A small sound classifier, trained from scratch: waveform 16khz input, 24.3 epochs.
Rows from block 3, named by matrix and row number. Rows with one number belong to one neuron. Each number is 128 + 24 x the weight over the matrix's rms, rounded and kept within 0 to 255. All counts start at 0. Numbers have three digits each.
# fc1: MLP up (model.blocks.3.mlp.fc1.weight, 576x192), inputs 0-95
# fc2: MLP down (model.blocks.3.mlp.fc2.weight, 192x576, transposed), outputs 0-95
fc1.252:113131143057100084136061151107102171118075127121168105179086135137135125106101170102074229115126100149186152141058068141168149176144114158115081137120122129130109111098130106151145113112138092050122166120158118115151106153163159098140093109144125151131122137133077159104177109139136145183
fc1.253:140157159143186157109137125112102142147148094199127214133110141186125145105111082114180099154128120140085122152156087136153173158116083139120080166161131181111064123125121126120145119201151193077147159099113142107124129123139120163114102107200099144091086108101144132122197163097116171153
fc1.254:126124124127132136134128127119117127132128129121124128142137131131122113106133115136128140129128127130149123119132126113122154113135134127144146125123124141126127136121103123114125118127134133129123116114122135121122128136143117107130126131131132131148116129142143125129128139147119145133
fc1.255:136139125144093132101116110151109123137163114131099119148124141162133106099119087085094137156129079144134141151116165171142163106151115093132092148084106098152126096119109142126126137104139139139119148129184114137129119099189132184120116114113116182148137099159123118149163174200128133129
fc1.256:178105098191088178124142154164110154149177112137156139129118126082121144139116102085109114165122106137176153142148161101129138161120110189158178116108101154104114192167142123125095104126103154145172162125138173108072121111113092143092110131156162106134143101125123116104125158090082124138
fc1.257:161145140137172132112109133134148130128136105149126117072084136084128101122109112124163112131112125161180144143162130136130176148130121100180129129126134184168137091112144137143142156140133144137114147126147113083146097094103134147127156106106115111095140143136164162180080125157161134128
fc1.258:126127135127114099099146141130147131117141097110108100142099120088132119109135119102163156180114126155130113181171132121129125128111130143157148138135144142127140107135127157148137113135075151139136092121164127122128121108164125100140160105127153135120143114148151134126129120104144149109
fc1.259:107122148144147138139133123146118124121146127126104117132149123115135130123127117117136116119130140127138130135133125136140135132132119127117141119111142130120132121122112129138131115147118134132117140131107146112128147105122129139128116137129122124145127122149133142132109139123150142133
fc1.260:134146100168090164131108123101113120144136143139114111147130132129121110140119101154142121142123127120164102122133130127122115110128105107160124148116127142108103118119091133109119139118140111122134123135115126131111118137144094114126112137135128112161167138113145116138123087131120152099
fc1.261:147125192104152125159113146130103107174132098085171124125098130143093054118170102097146117153154129133159129135156125111177136113157086131164108088142128163098091167132075133125151140171158109105137135156107089108136127132154107159099165114110126107144136152163132137119168122184152152146
fc1.262:140126073146105104096170213105121110131120139151152160208161108097167122118140108185116146141131103080118091185128148090104096102152136131243132122154131185139106157114077219135167095124125145074131195131086183118120153095155145138100139120132145065153149127210058168125116171176112178131
fc1.263:119111114117134133171177120148129083120121127159123123169154148083140102118155099132135142149130199160183103131117104149134148102135105135183164170125121153084084119103131124120190134131120102113143125096084124111123169160109126148155123115077109173206139117189170181146138122142108126125
fc1.264:096134146204127151135119146138137074127097158119102125111171154117148121129147098072135151076118108131167148154158070185114198112164100131097179171130083185138101150125073084103121176137090167093161112086144119080128160123153139026117080124066125183097129170127180169070124080131129102121
fc1.265:147097195183157214090206171089144114101119131109076093146080165102080083155196124100133140141160133090167122139157156113114136124064107124108130103152093096085159099122072161131156140125113171138128139149154108168106139087133140134179135133162133130072148231118148106105131063158214180148
fc1.266:118106059161139146132110165133138137155132140083142104115149171138138159104120070115123132128143071071154164117139108107150137137141116155118145176141151114137154120162150103138144151070134168112122098108147146077108121120124104095098100097120110146131165154135136147118145075129159155113
fc1.267:136114161133123139132104129131119130143135118124127114134132108130119115126142105129143116144137134112126107130136125121109140126128122144132130131117120140131126130113122123137129113139115142139118116126136128131151141117137123115131118134135128105124116146148140120108141144130120123128
fc1.268:138104102130162199105174126124122099140187117152103082151098130128117103137141092138116147197114155134101113102117065173136163106081093147148171195085114170090126116040059171141152110155133091135152136151093100134115121088111144084164159128112102116102089073164116137161152124095186156139
fc1.269:149143100162145095178106210167120184242102138134143081110108123114089181075116134105171124144162070073069075160079138123170123054122138168136165164125157100099184174139105178123100099086159085175123155127100133036119115159167142144080071154137122150159150193222176132180108166148142092128
fc1.270:150172128125130094132097082155128135133155118182109092166096159161100088093193111122180096160149179117135163111121092123147117176124114189099169148120174082118129200186153159098065095129154129109171117142140095110046125130114119120120095116146148207121145080081114111112142160133163140111
fc1.271:116122153113121140144109228079077087116098164129179145172198127141092185192147090122216119144113139162098103143087113113112119124132089123089183122147128187124194110198055083160123130124165129108142132159106156125077112170101180098139015174085118061137167166079167141115165136080077163142
fc1.272:113122143145120117132158134142139153116144105133143115122109193159140138158128132095144151147143154115112130120122150130137146096144156115118144130091108119145143147113113133134140096146114119123131112136126135126144134148175123113100124181118120084171114121123100087147142111122137145118
fc1.273:135137136098127159116117126125137135170113109145092145138147116130109127124154094132123139154149133147124140145158172132122116152113094123145123153124115143101107159153107096137117124123140122134129144142131154073107117131132128101140121139125132123120121160145125136122143121137124087120
fc1.274:120135144132129136132134139135118130151149127133110130133109123130117138142138106137110125123127120135120148125132125139131135115144102123132129144132133148124134131125114137127119138127121143123122126135130129122121141134134118129119119122134127126117121134136134134131127126138108123129
fc1.275:120128149093115172168135155125113139162126130101100086107153143159094160065121095083148178151090172151189145113152138099130152137151084099084111198083086174074137143053120113171103140070092120195128109118176105101137112137175084136122066145176124153098093101132123088149102128167077159117
fc1.276:185083124118118135093189160119135103126156104098122162150070161125098137162113112154122121098170116138146121117134171095120172144113141160119092150132139149140129122193125204087158142124098155131165125128126107091189099139139157143148093113088154136144139130180107177113178178173131097163
fc1.277:138131157129120137139148144120079121127136131132100090110149122129146166119134085131160102162156139125156114146134145118111145151124126123155133151127140147144124135060143158096186136144132144134134111131083131142140174140146112148129135131092118128102091117123144139116153133133119153138
fc1.278:146133122197173118119100143190128110125138153084113236126076093143132166130140120103120144164149084119113124210172124179136157136087061138137104133115118093134158149104107138152118113165181153101113088147147133058145142121139090129096087129141104118168122174161128151112132089113194121136
fc1.279:122130108174076150175106152107107140210170156137133117110150138107114077114093083113151135124134136119145125159195048067129185088133080144111118148132147122107086135182098069121131145086097092128131149222084094119163184146123097096098121127135108127167106123146146125098101118138109169144
fc1.280:132111164153124108089128104137143133165131131103115114149180136126100119115151132139123118159152151124158121128136088123150136114156079124113118144134131124118136146122119143131149121120135120106099127117136135077128131097146141141092153111104142108111107114166123105087138125148144156135
fc1.281:087077157141100136118178081141110130152142120137098117152116098097159109110180091115147130095126117133106135141107106101148162106137097124154174088087149146113104130094136128115073120119160124098133104129180138142088166147193127129100146119164104131144161115116173141105124149118134155118
fc1.282:123140142129119161132115124119129110166141148115126132113134133143129125127123106103130119140149120109122126118139130098144141120111111127123143137130132131098153137131132156122132130133134137134124125146127137125119099105137130128122142135145108113126127115138118117140128123147141129120
fc1.283:142148109119159156118128188102162181194188144139191124096190081107112118136181061154134092129120163172118093153168135093107172142116138124144183101104094183121107115128059176164107128160156088112118154167087141144121109074140155138134150120075091120153127141171189133120164133121189129158
fc1.284:155133087094131087134149129181150103086148109151151158147138111221164097098138089106071159145092140175095134150149151139198215035076122163210164200062111109148118099201127162090113107189143137133055126101203154131159175077126060162144138060175105114190157120125020101113144153131108123131
fc1.285:105139102142124201117086163122120112163141105136085110188134118075100124155109104081153109173121143077092139145110139136122157121068090118154131136120180155121116110089089105127135100127115141102111174124134095117113126102189138116129131158143068167146125128136150173133157113152096143143
fc1.286:145127147123152183126110090160178163119107112139109128102187106141152135105162137131105126124160149108142123146162069113110157111105098202140100151131092088117188091099128108107140087102179122128127163142128105172137122092119136138153167068150129163165070159173119155139132147151137142114
fc1.287:111115137105135152118153147128176150133174103164136150106132108153108127119183063108101143152139173104134131121123101102104121118142122111166167147132102166143122126137113118117122118119145095150078159127085119138125136166123099140103118134094162097128133148167172148150187110148151111122
fc1.288:128128147139131135130126122130122132139139127131126131120126119137118124127132108126130122125128128127136120131132119124123131118121120122133134132122119121120134116150121119125131134141129130136126125127134121140129125129136128134125121114137127126129129131137116122137126137144127138130
fc1.289:159118148112063070159152073118141145124136150121158073123171122178133119153148122161101124117179102088156108124127187140105111153168140132100120168126137128093133127101145127128118140102114101134129120122147117147119151087112129072165122199124149155057074160113144103138114115133154132142
fc1.290:143123148160215167139115048131159147113171132133142143105112123094128136077132139119130137172110097099108117094162117164100102155122130135101101163117145107118130074124094114115116084122110084141118122148121134106141165127109157117112099104137145112108108110161172146107101163133107154112
fc1.291:125127124123135144134126129131123122123127129134130129131122119129133130130128117125132130118125129132137127140123136125127131128134130127133135138126128133125124131118123129140128133124120137133127130128140130124126133136137138135127123124133128126137134128130129130124122137128131131135
fc1.292:103104166153146118168098106099173155095117112144109150075143185149119105148167134143117128088151124087146170121139108191166133120134089126186120140059094088114140128123135142119129119071103142137045137126141118104098138112121135184124110140151146124155151129125125206132143128147135108115
fc1.293:134119135129129143122129138128127126124133137130128123138133124122132119125128117124125126129134132128137133120129118125140138125122117123126125130123124133132134129123126126134131127126131127125131128126126124131130124128129128130133125126154125129135125127121119126131133132129133128126
fc1.294:177072121122124135154115150082156156080148113152099097123144118137173124164161107117136134127116146129123132115160204140075117088141127149155131169098116158130126137069113125162150148116085154147118139114130105144117131091123125187143111138075110156131112101136131179134147129107155107144
fc1.296:130119135129125135128127129128127130128133123131131130129129128135133128126135125127133124129128128126137126134132134126130138126122121129126127126134126134131121129124132133128131129127124135124129130132133127135130130132126122125129127131125131126123123128136132131127129132129131127129
fc1.297:158099100123136159136098100115102099158118146109147127132090105143120140162134118132140163128121132175109089148141108118149130108134131143142159154145122159179135139156133150149123146137091156131102130084086135131144124153144087170143110111128112147086114106102134131142105124116155141068
fc1.298:135120132128131145127129137114128119118125128119129117131134130125120138131114100128139124138149130148127130123136117130127140116131112109138112126138125146093120137111121136121154134135127112146129125128149125102125135134154132142131130125144133110125125110140131133109129129133134166124
fc1.299:152074162052183070104136114187154107134120166153255010092148111132143114147151101124160152132164166123134104136173077086097148153165147132135167148104091116135128130174158151114136124094177051149143134121047149172156103105147151118118255125133084179120149094169151133090143130137176044152
fc1.300:124130138124136136130132122130124136134139130135128134142129128129123129129136110130127138131119130124129131127132124134130141124127125136131123127131134135126128119125124131126133124131131126137130116132127122127127130122132127128131137118130117126119118122127138128125137119127134142133
fc1.301:132135127132117105148146202174142166108145077141103097095103068118125199102109111157138134134141093135146131116176085152150132144114160118112134169128093113092099149118163116146121134107134154150069136108100145096122151113146135084096031150203125123090133161177189133072156173156182161111
fc1.302:170143116132170169121203111183163102130148170159157121178188188145099095170085062131172140121149133121122127183064127094162136121143091194080129141149127161087174102090152147165144151109126104182167153163134126170110097130171189088144149102135109095142072056162126153086137188098120143196
fc1.303:135146133106128161138161106114171136198086103150128095104102124147137182155121138130101111143088113111167151139134108115129122180129146063107142132120129140136151131171143113122097153111155155114195120104129132111144120116136157159119125078103159104151145166095158111121149132128136131159
fc1.304:128125130126129127125131128126125130127128126125130128126128129129123125129130122130126128127129128129129129127132130130129131127133124127123129130129129131126130128129127130128125124130131130130129128129127128129130129127130128128127128129131128130128132129130127130127126131130127128132
fc1.305:123126122127138151130124119131123134141140130135122129130134123113105129141135119119127133145134126115131131121133132130131140122133102130134124141128129126126124131138125129125125133129121130120130126134130136115136130110128129132130119113140125122136123129152152128139117136130140114134
fc1.306:088149180171120095106102129113157147060163151146067104104159122124102075100108102117104150140097208138164139154138150120163116134147114153071127231129067187161095142166085155122085120158082144152112156110142098140103124127137159110101148124109169124097137080129123169114147101066161161141
fc1.307:139107140129119142129105111134124117121127130122127129130117130128121139107138117147118136134148135118132137114109128117141139125140122119150149130127128133134110132118124118135137131121131122136130131124133126130122129139119126140132125108126118138120147110136128136141129130137123122135
fc1.308:107157138124142140144155120126132123103131140145140135114109165131102148106116120127143109136138141127114128124128146130128134134137137129141110095099125168103154134105117112094144095102134128125152108129117126128113129115160141096080131137128141116157129121086137084136131117127129130163
fc1.309:113148157164115150126102118140107118122129141174140144128114172077100127102102125068131156117142152102190117103133094044085189088138127146166167142094108199193083131088066155102125133174134171158135126101116095102100090084147103100111131134179101155139093104138143158119113113148141092119
fc1.310:176178119122115141104193106124144116136147175146143160120103091117100138117116120123100133119105164149101124113145100114119172162157091094163079150112135149114110119139127110104115138122128158134231120092106140116153126167182129153129134083109161145154142121112138055090143088142080130142
fc1.311:150113126119113156095115107125137128107144118120092133124121103187130118133126092157104100129115123109111163131165104158173114166124138128143122116093132118146137108117119183151145107123138144089151146147143139171146192156120112108098120159160116151169138112176136089114087094146155121137
fc1.312:141111136106094134142145116089136133092082103141141133146119111097164102125155141107129114145155131125138105142144117132084154125087100078175116135100176150126128154145121167121137087130115134149112157120154142057098122081109145106153117131166112131129132164108188151133144140114106108099
fc1.313:119146141124137128114156154134176131155121150092062153126127128108087160131178093126125097137131109152123057143145108172091139128142110159143163177120079209142074075123085177123123111139123234163132121105130193097159083080107135108098084105124166059112132098167147158156146181133146129113
fc1.314:170089167121110154157131135127162120140094164138148126177082132136146111117099110120114151151138096100107159114128105087129127078108123141122131196121108146137118132134108122159120091145091127129129202102104132118141092131121129130073117152093101145141105078149090090143150144158140126115
fc1.315:140126127097118138071187150083126105159143107113138152150111124160136154113090147114130115141087165176135107111145163083172149156104125139142113155153111144141108124149139160128127133163137191131153077119143138155083101058128122113139130146107131109068153087142183089104119140117145179094
fc1.316:178099124085111158171173113148110100100117123136150103136128121079095163143129104101138114141142136152169130148101145178180143110162130105135104163118117184141098149162117114079122113132127168114119143115122071122104146136145145090116104085149129129088155177154128139134104085161139083145
fc1.317:107150112108096115158133075180137112108155052091175106103105144130112115131149151170078149126170150182120139120124108121124120119150034144114152127120073191128101122035114124118144120101113142104137135135135092150122094185152099102143093124045155133153214103134181163089138110149078175153
fc1.318:134117157145153196105135170146073119096106139107157123136115155124118099082095105117135124083186105128126124097105077172129130123212132126091091118153097101138129129066123127114169111111148148138145145068147112112120100133098110150161067154130127148145113142111119129095111112117134114141
fc1.319:133156146151101117110133146112135152154160107156107088131153131124134117088121102106139111147115152157175185143147140122184126131090132124158161076166145161098095116223144119169112146126105156180134111121113116118085144117135137144104070105164095112142172109186161099138136146118097109135
fc1.320:129104190128119141142143065077140125107149119125151129138069132149143105143116143062019149147171121137103117147170116138126130129139096145124134138142147181108127099184119163111148143133136140128118157124116109112132118080125134123150114152134113120090137164143141103085125107191121181153
fc2.252:071102115089134126126053104152138161046136103160164147170136163109202128126110255176186125123123141140136165146140083212075092111122103150118156087100133120128046103106134113165123104113133130124077122104116176118168115139151129163134053148085124121135122108055122111143147018151146184148
fc2.253:113119128106125117144100156114065097171071092156138094130124121122092183150061154124168136112133169148132096154115149170111151131084152121099156134124105096141165127133130185137131163128145160165102111163088139153151122092103142123130106136065117113146126106181163131068153198083097165126
fc2.254:152136149131135139115118114129126125153128127133132129133145143145112133123113121133145140139129137131122131133126130125132137132132104116125139138107111149150128144115128113132140118128117120128141139118122145125139141140134131126134122136139141132129127143145116131128120138155129128140
fc2.255:146162119088100182098138152072141147096102115135090119124143102078100129133132132112126146166151108103109111152122102115154141122128180139065106112086113126182129110093080152109106130123119138161090122168152112128160137100102188154116055113116115132177103155140113123150041136161083107089
fc2.256:115115129085166093135133145140129114118062107109076142102131099163107136112141140135106095139108137163120140180090092188117113110186163118119112142110089141116117071118080119166164162116132158103111175113177123097086094087146113123164207136117129114162123101099185153160066210142150123140
fc2.257:145139148096113166147136116111138166117128129126157127135117136125126101094122109111118094133123161091135136129131134136156094153109110108189142110149137101163129129092134116141113140097158155126172122137111109142126157182166154128155114122125104132146123071147134098090139144155133114098
fc2.258:132149148154111141114119095126131130130129163125125138137129154126124186134141109174133132138146116133105115156142131092121093113127132114119133160120089127126144151120164115124152159107118138142157130166129096118109136083118134126090149096121126122098108113165131142168097066151133080112
fc2.259:097128118110139119123122124139124108149114110143120136143135131116126114116102123144121127138127132142115130104128137127136128147127137140142105121167111128106118152131119114115128117138113160150144115130097133141115142123115113156120119116121137142126135143128129141115133136111123157116
fc2.260:164130146115115139118112143115123159113161134125146117137136111146114117148123123117105145129134123124103142125126109131133136127145101127136138147144148113141161109125117109148116145129122121170117149110147173134125171130155119145132074124128140126121142107147127123111095187126147107104
fc2.261:112152135129099113138118103142148100130137120142135094147087123118152148125133142128085168122100103148138141121145113163082080121119143119130164108127139112136109130104118160164143163124143133145179153125129136108166113097090157140145148138138100161141123141117132138151122135097166143121
fc2.262:139168139179119177145172161184146179123100078130146100164142076186151087173146140085138119101134060142105089052127098101173172105156131116090169159140078131103200133154056164128142125082121162074068158130125126139137100141178128120135148149116121143187083118106106095048104187171067163106
fc2.263:152126127125167065083122188144157133125112124118146055126152163159063113135088136159142115124125132140146094146135141137180086142117114135061209113118112110176156134102095146130151180109106177118101172137121138132104178138166106145109123087144130085208103141086104116116170153126093164128
fc2.264:217070127140212133078127122139137148157107153157150186102176134125128139124154104178145165140175108114185101119129129160136126145111114165100146189171136151167084123111118120141093126168058154109126159130100157123119063144156100102089093169096141156120125128048169130159115068133158168097
fc2.265:129189129147111095163123084183116165117174092151098121111099109201179072140136079144124078134115118159109092103112098108106123131125076108100126150112141210119103142117163126137125061156118168105159103117202171157157126100173165145161142145114077125116159098154139122142157176095116183111
fc2.266:165133101139131099132070039115142101143095140144160169151112133135141155135050173134144092141147132116145159132099138155082129118104123149108185103102127120151113188155159131108147125135137118154096110112171140178124103118094089099128133126174093208094099185142149135138138156164131122139
fc2.267:129126157128133151131128138126132141137150122114097129143117153121131106130119120120118127148127115121126124126122111118129146123137125124125152127140137142149142126126127138143118118113116122128145118129124121119129129134134115121121123129123129108138112117116117140115114104121134129127
fc2.268:113142123129154128145172156165106144119081164112173136145098112151134073137126188143116117140127112108099073087145131110130129160176078131193125110158086130159109103122150129133143150134076126115146111153168101136071089146118132129147119119136147084159133145132118117187102097138152115128
fc2.269:139153157126124162093124083087123092072126107153128176115112141198099198100131014214193177099115119112058105194154102191114127154144100147133123122085114086134164147083170168121054127084133152130119150145113132106074067081095139133143113146138081102120049102146118136142151167144173133098
fc2.270:118155101145121139143124149049160123138090149103061112156131138141132144125137103133133168088093124101125168118159164140137163116122109150130163136092131112195116105088082120127120089123109119122149102152103114123192150109157145137121117151142115103071150090162135146082159114177141125120
fc2.271:112074131117150172124187098142138124124113118169076157133133124107123145126146162146142144138117083138094154144142093061201134154129106155141097132168133151123156092098097176082092098148136084094097075150160120128082115151218109125170138154146131080114157148163136155118161127141085103050
fc2.272:132099142129134153103142111145146108095134121135112119184103133118126094140081150114138124166117155104095130124129119145122130165156138141078145133091105112143132142105164108143110165131144116127123094134147154138104149117123124113144123127111153145153151153158164103137174181145152125128
fc2.273:118131120123138111129127146121147128127115145118135135142116123097140127126119156117146119158127145157133090113137143131137123128120103131145122118145123154128153128114084124114156127123128128122142133159149142117158095120118121136137147143128150111132117121113114164115130099122151144133
fc2.274:122131133109130124111129124133140142130135137153145132145108132132119133121166118120115125131122123136150117125115122121119130121117143141136132139120115127128135135108104156131120140128124132121144141135138144130118127127123128136102141124160131134137124120166135130137128113140134133127
fc2.275:144114177084152132106143139114216174174145095105255115106134167119159120124142213149213155099076113176124141112105095118158111162196087101127118136151136154128164118080108116125115121114151162101121121181115168096136169130104111125127153152186130137139134140146158183124090077094131156123
fc2.276:182101137128090127106138187133142172114131130175096099154146125136103120151122160130120182092123121147085098098134051129130153134133107151139174089134122119162146129125143145139120158101174121108111105154112124147157163151128136103141097108115131160126119118133092109122077113107155128139
fc2.277:109122134119130134115145146153145118146101123109173160138122120156135116120082122131172114149126099155144146145154105132134138138128111133151136108144115176107149127140136089114191115142139136160124181127108109132092136123132126123157137120137125163124113180119104096159127125118077139118
fc2.278:101169125121130130129091147136094109205131139091098120101137095116110112123075167139126177135156141119146208162144135156154126096121080132164145090138190104113123151191131127121186155126073121099116139142173097126171161189124158138158149122122155173155108109108159130092137201074132137172
fc2.279:214145146128108116072114102111145148199153170129156138099125168143108113142162128149112110111136137159090177139136053079166089201111025143163114130074110109140114145113103128125148122140090133076151164105176151144106159104139171146104189107118095153132148144151129153139116190139133092181
fc2.280:127129104161143127128162127137122093171101122125138150114129101115138185144110172122128135126127103126128180147094097119123120125140098123089159153124116141109188130122158099132122116108117132108143129120112112120113119121151128137139133122183119114145094115121105105148128154153107117136
fc2.281:134125158115160117105132125152171154181124117083110075129133177164081174090148146130089162085158162147157150081131128111122123157150144125140111071163141138081161117112145119130093097121149148128128164137100161101120143119114154160088097121148115111126141123166114151145082158101127092153
fc2.282:123111130126123090131128137126134122119129124119136144119097135124129132133103135127149123123128129119127118108134105114120138134130070132111130137102143143128141129116133134109133136116118158100113137154136123130130104136105133124115150145120103135151139124138121135117112104114119143110
fc2.283:111150104148122107123145144102158143103128163125192134124126120126118136063147255141128119100167126099105147184159119134119122131155135122132178092150103088115157131083113107132201174156134111157179115159171151142114135130159115151054144108170121163118120103107047095084121213098086111146
fc2.284:162126060122119147131153175151150147046145162135147060119102147099122122103129212133124120140138150153147070064076196137142150143133104128090161152182096103104122104085140131115134065167122115069157133110115137114118137169218117135102139057127214090131121095113068111094080105062144106181
fc2.285:127157150118119084130115146145129110123125120122124091136092125098123168100187157172189129088118125104117153138092113109124100128082189093096180101170119140117134129135126120149120147093166095143085151061076104135171085119116122114151124116104157134164106105108163146137160103155132174112
fc2.286:127171132143095119119149154110117082049136137149161142108116117145125115112113126163142125144114110137106148124122128140131148162083124117150115096140122127107165067132181122134165146128182172101131177155122144155141139106136169167096149157153143130161135140111138129145120151085138129112
fc2.287:124127127136142125110118125133128146104111143156139141141190164174123051142066253116111122115169138130132157127126107162123135158099119129131160117157137124113139101077103137122168127113091197150134100166149135149120173070148141117098130161150144138097096145115126140113150092138130114141
fc2.288:138130132127144115135125123125135123123125131118119135119123126114121122121150124123143137142124126134136132126122129144125140136121127119119131123104124130132122116128136125122129108122118133128122149137123127125121132122125129135131138139138135123130126141126126136122118125131134135122
fc2.289:147114095089076060119193160130145110114117138153113160127123116061117107107134118150106105077144168118139120119134111152105125122150119136134130121133141130114167123159116103170153139146115127111100096141106140137131145098127070111121180090171153145114144126138148142138134118142129151128
fc2.290:126112112143176221159137166119108166152156135129127127124127112217131065130090098121147115114115146098157098126162133145162105141119141094111141140121106103101160125204184122142158142138139147108131139085117119129154110120113126109155120149126157108113120154140156140145112158120112095140
fc2.291:120137112135131121127125132120131129133123130127128130130127135126132120128126129131124126126126143128136116136130122114128119128125130128130129133126131129124131130129114129122133135126124127126136123127124130120118122125134114132124117131116134125139126129127123126137126121131130134126
fc2.292:158104123088144127104108077147158102110117160116115115171116117143131121137117142126137099110111140119129135139137112111125121151131116124089124123119072120151104161117148134156104146126128117142163110127120124101108169151107113137149122102121162123153114144161159106130139182133128146126
fc2.293:135139120136127141125129126121120128123124138137137137127125134131130119124126130124124120126132124126125136142132123129129134133126125124125125133132124127116141133126119135122138126128121124117132130132130129132130140127128129132127123127122128119118125128131130124129131134132135123133
fc2.294:151128105110110116126142107137116146084102106124119120156092055124097170136101080101110110118139163124128098136118079127128132097108111175137165116102137177102153119110203164153122135143130145105083076157117134127164174122077147108140077124111121166154191167136142155127150150161124192154
fc2.296:123128131133128131122128125127131130128123128132137128140122132127129131129127123130131120126128130122129116130123121114125133132138129126123127131121141122132129132127126129124134135121129126127127135133129128125129137130127117129130125127119132127119134138126137126121129120130132131124
fc2.297:122134126132145144127113138133110170158115112123138172116119122162139136143155174150135144149095136150129161153117122135162111146123112106166091112103121127146133148127112154097116142130133131116125120103103120129133126137136162133118152128109126116148137116130116129128124098123129124058
fc2.298:136125131147140116145131140118146111137124121116142120162132150121122155118128129159147137124144127130144121131121109175114137124129129133124142137149114106148135116128098129133125131146132165136156153103131121129111130134138144137104100122100125140130124131127129130137121108138125125122
fc2.299:108171105164125134110115140118145140122165158132217198134173118140112146081156255159127110104173139073128117139123133123163148117161122134137089147152109129148130142089153153117225153135102139163113148113116129152139130180122141142111086108153164180083128147116124103131088251116113095096
fc2.300:126135133126122140130128129124133140134132120137136128142141123131126122124131133123129138124127123133132133131128128133129131126126141140119130129122128132134124129124131114135117133129128128133128129140120126128130134128130126134128126125122122116142122129124122126132126123131125132125
fc2.301:122114133136142106119133038102086130140096128098134108187094105112124120133124097155142117084132134168125174123102181173169151113145127122138128089132163116159139089135158158173081152122136086104184160152135138122096098112147111109148200145189094120109107088177130143110150201160188128145
fc2.302:187185142128078146121091126110085109103152109108123199128051063130129137110140173164065074235097142118060104118131178112146171086103122100102149107122094158058134128209108178146111145108143144099067118157097107152060134162125080077131157105100187143114163132098114125179077152054159072122
fc2.303:149156108139123147149104130140143198145115168169135173107154143149114134128131105153124110124128114103146119128138131119135114114145132113114141125101090131102135137090100105121088124134134131151147124089145141132125109129150095124152122141129111088118136103142138131135150137110129118118
fc2.304:128132125127127129126127129130129125124127131128127129127129123127129129129130131130126127132126129128129130127127130130127128127128127130130127128132126127127126127130128128129128127130127129128128131126133126126129127128128128132129125130130128125127126126127128129126127127126128129129
fc2.305:118141123134125132143131126137138126104130130123122124124142139128119141123126127139133145135134136136138126141121110121136157131140131131139145133138142133132136136126115126129135127128128141131140132111129125135133136140134114116119135133139134115112133142138126135130141155131126135129
fc2.306:108135158114110083114168125130150102132124170139091096124121132129163117137088143117131127116147087079104156076095133117148124112095122116147110130116117121132141105160170106157133153090084193127156096150163131145096123096150115091161167144213142090112099200130137108195143129163151061129
fc2.307:117117128112135135121125124127124131127137129121130154121134145159133142119123117140136117127125112122139120129135116144126126116128122126130120127141115138136139123132133137132129135131127148133123130131130131131144134147130125138141112126131131150114128124129115114124120135145124127124
fc2.308:167108129124154150120145157123159114131091112154127117155118120153119099156111136123095134125141139114131121117172155138134131110166113146101125135083109114137130154131147110149122148152127108123099109133129150135147129118127116113153146144151136117122127109135128124118155135128116128153
fc2.309:153086147167160072129118096120133131143167123139157136067121148115185158145165122108152162126160138170071199096152175105121073152146199173172154079167158106131128110126197146109139154113116127051141124153138162101061105162157065124061147090106149092120128091145102121144127173121132092149
fc2.310:150128096146142126134139177123133133147108111150105118137107136167098126135124138107107137140133130144116117096137128126136142155163139129096113139093104094139113145102131126111138155144134149144121135116138158139108131100125130136153145133079110137149144114173126101120119149112111109157
fc2.311:148183129081120179149132129164139115102086133117147120104154136116146109147093106114166133158149134173101086153096106160123153107139124144146129116091095117172081140136089142142102148116132145106142118126147148145151150101164148136111127162144130111089108055150129171114121107170137108127
fc2.312:151121083113115106164144156127128142083122141146119109123106123126108078093146100114133125133142179125170111099127137099135142132134136153138135096127105116121130165149117184102121147144109103097103123157104097119162127136132111133106134080122122147116116109107120128099098132133134186111
fc2.313:122154088208167120132094160115193059112158126123173190187177165087044117103113141129095115178144127146105095171123103175195132176153075143117087106102177169097058108106092127135220104103111168176117107175172168093133172128123101162107071122150112213060156185098083124127131182132117097121
fc2.314:146074138100106157140101135156124126104078157156101115156126166164144146161112141107131103116137119125094116085153100110144120141122122126162110108149126117117148133132117153075112101090118159122086144131153143130140151148133122112123134138145143143216130146119151066117117146149139170166
fc2.315:112114123135115110101142139091082082117091097120126093099161133129091149116120111102102109143161139149145158114135138132104118143090127095152139109156097103138136143077144130123101138111106146132106142132111121125133162084077123132131132085107125157178116136124060095157142132154147136138
fc2.316:160150142121171070115152109123160138155169149082093171122127166112125083127081154120155181149121073159121106108115111164138109142118056089079145144144121133105139093112187162160115111141110132166150127149133136103099135146140136113070091147090125105118132085085072106133154096117168111117
fc2.317:160201107134128026143119164198140100198187097127090126116118163148140088158110105111146121152146100151168147191157107127166105122127097096160099105132179159155126092152133175109157114122077139153124150175097198131128152156137129129117087120124194086183095080141098150123137126164147116085
fc2.318:097140110145148095089123136136094109136119182134067081091120109122101147122184147160119130121181139100173137131100119151110151117081165139074088113141085168147133139154137133194106131108121091136124172105151119134106137120093116125149128089142173125173115170139061110103108120081085137151
fc2.319:129117171122103142130127122115156133114108147132141122081125118166176108117142159122109126133132149135101131103099138164163131114130138099081171116106172104110125138152130112141135126114133111079110169104135112103155076092103148154160166103153107128194136128149127115121086157142150208170
fc2.320:132109114088135144118158102129132146071146125124127112109134128090162130080107129154125161137167136105081124139113146128124144138120159133119170081158117122113084126155143140131098152129099105147117140163085116119118135080148113137183167117119168121096178138106162159133100141138094119109